Rows from block 4, named by matrix and row number. Each number is 128 + 32 x the weight over the matrix's rms, rounded and kept within 0 to 255. All counts start at 0. Numbers have three digits each.
# fc1: squeeze-excite reduce (model.blocks.4.se.fc1.weight, 32x512), inputs 370-443
fc1.0:136175128142125206162160154131106132114112129153107125100143123124145124164101177132131168114153132140143126130084130058135126078112154161154133148144134105118124122112139139086135161149124120090091133182134123105129145133
fc1.1:117084132129128068142143138134154143124113104123115128189115119097143133156098152105085170056106090147133129158162066236108128147123094126143120126148179141139124117150173127106109139190132124087133139255127112138161155152
fc1.2:107129109098113033120100112174098132106152117149100132136121127127109147117127063172126041255122155192124120111128099080118092087144089133146135098156082098113148159140142132170114109101096154137096118000142121166143102134
fc1.3:147206162091120160194135110108134129150135145159119075155133152145141154187142121191126157085191131121128137155097105125107155159132145142105135119117156150149113125148146151178122162124130135148129190068077135128107173111
fc1.4:134097148113143099119109120115110112118166095139132120140124126126157150112094135108127118174132126113080101142084129083112193103127076151151078108140119123129108109107122130109145118097164159132118123165162140143115115116
fc1.5:148151134144123148101111171145132157134137157161093139147138121161126165131113115178162126000145134153134126096200152055175096153142132124147129196157118146132117116135120136121059140152125141117150132169127121130135133135
fc1.6:151100120106142235147126147124137157148111141121130131181135118098119114145129125118133105107114140130097146145035129053162110162143124135147143145140144137133124128100130123003158142142115067107142100171114116114161126118
fc1.7:149123172143092116082110152148136105150182118155133106129116108131118122137103098142111106099149135153086046118129117096104161119076136100151154168140109116136141141097187066050158131163102168137111098096179097076129143119
fc1.8:119212088124137084132139120127124142132115105128123109100185129076158137147120136140157122107086146123184121118123088135161061067145108137156079125103155140134121133182167153137107157163130102085166132069139137168106092113
fc1.9:136062135081159126000107079159152181144148077180170166133140127166110199114132040183108070229112101227138128117145000107137061079138056179146145168137099156136166163106110092149103099087134050095158127000144165153101109218
fc1.10:113088087087132161030096127153120122111124130128150143138128153133130132112086117132127124141107126139111131168090086053143077131147103142099133148123076141132126139135150168099060141105132199078096112056114134125140141090
fc1.11:105065061131148116178115128138123106105142142144112125156125141131110139117115106140107122082153122136131117119124110102128106138113145131126112137107123131118124131132156076064126132133142139104152135009120130141150109138
fc1.12:140059132120123142157128133135126135115139157129166133128128153099090097115164095116140134178134145165128143130081161044149219046142131151121125139146156151137124114139094126130135130130174121138098110098135082126182144119
fc1.13:165076092102147152055162145098144162116129122147169160122126134160114144130128119104175089114093113148135110099080168115122089091129164141112147146127086151114150130173146083113087096150093089128123144045109125130161128062
fc1.14:133086153144107000152138150137102147136152117126141120112114148191127141135116115141117131000157127141106128124145168205109134092087141129121170112123122147140134127114137132165077119099160097198168171169097120112091129172
fc1.15:145162141124134169123140132102122136137092110124103137115114122096142121126161112154080144048122152108115126109080136060119125149133101145136100124132140114149117128108125146089164122161094151116121089206087130105111130109
fc1.16:130175143128154170255136146117130105129140139122143105131110133154115075155097139121138186122144143108116151157117184089148106116106125093117135100132116120112132130122140108123206147136153192140127132077134120117142120080
fc1.17:119192095173138180142115157115116094109154188135132134154151136125152131156127163135178138132107144113151102126126164106100137147118158161099138108141150123136138119161130187157123106137138222133194123138140115125118119108
fc1.18:120102155143126106141154130140110145129112112132112136129113128133112107143155159111093123094129127189146119143158074098158133120155037155124097133139117134130124133108147142133085170103120148140125123039130174114124148196
fc1.19:107025142138160131029074160115137140122127180147124152132106102120161199110118113152121161161148128119116082106145146165115076130088124117111165138133157129120139148133085189103121132118112214077098129166177112161194126079
fc1.20:184085127092128152086146109126107142132134111163138109095071115118125164090107127143113079241104105174139176109177048116129146101176060138122146142144092128168104131103109086138139162101155084118159124142112172107126117123
fc1.21:123170087160102127157140087098168102123159101153160190124178113173132219146144169128151099152150093092141161143183088120111156147128148120147082132134158109110146130126108121132160082152158049206127119215150164142028126171
fc1.22:145103112142110096141127098147118140142118150136146125142148126168126111082117142205112109173109096165111086127129110247103126193116142151080124137123121099152120160082179139244121117117105109151124084255150090113084087181
fc1.23:117129127130123127127126126123128127129126132126128126118131123127126133130134125125124125127134128126125126129128129125127135125125125128136129130129135133132132126128124133124122128137124130130129129125125123129130132126
fc1.24:098104106142152108108104118115120117109139140122126125181143129131114081159141120150136102127117122121134147122160090096106121108134108137112120137096132121150129139127120148140079128113117161125122125106114125126098120121
fc1.25:117076101126151061147101158125130150113146129144116146126112134109133147135152094153060083255124127127134139146073132195099156136135126108164131144163118131142118139139096122131090138102121123172132118247156132140154139125
fc1.26:159115106141142173164189144128150142133125107158127151140084150134115136132150164140210066219144122150122118114169128178132136076144152142170132140124136116137168137111149143124107089123139144106151124211114140134162122173
fc1.27:099091036124133169089096121112123147112099115118167176115135120166135075112155115108142125130078096148084071101140155127115108130146106124138114150129136124125123137138111069160173119081089073159102096080157133126049147135
fc1.28:150079116099162113103128142096137143113120102120178172168136149182128173143110166124174086226160133095109154120131136138149132114146140172147078146147099127160131142148149058143157078138137075133105081152101138118096101100
fc1.29:120118115128126144107128164142132138137153143168156123108126123120143141131135086136150146000104115154158134121202102196140162118165119161148123147125118146144117151110113098180097091115132135133112125184140142119117112164
fc1.30:170081120166118255116138118132123151110161127125126088121133131136115135134143127110163107046136128129119130153146121043128146148103197114117088147106133108154106132128122124000177128169114018142130142254119118123148119144
fc1.31:100161147147120198182132149130113117128102138121102151115155108142133188115112120153118089172141128140111131139106133095117108089164120116141123149156118148135101114136129083127090125147081101146145116000131147087126132102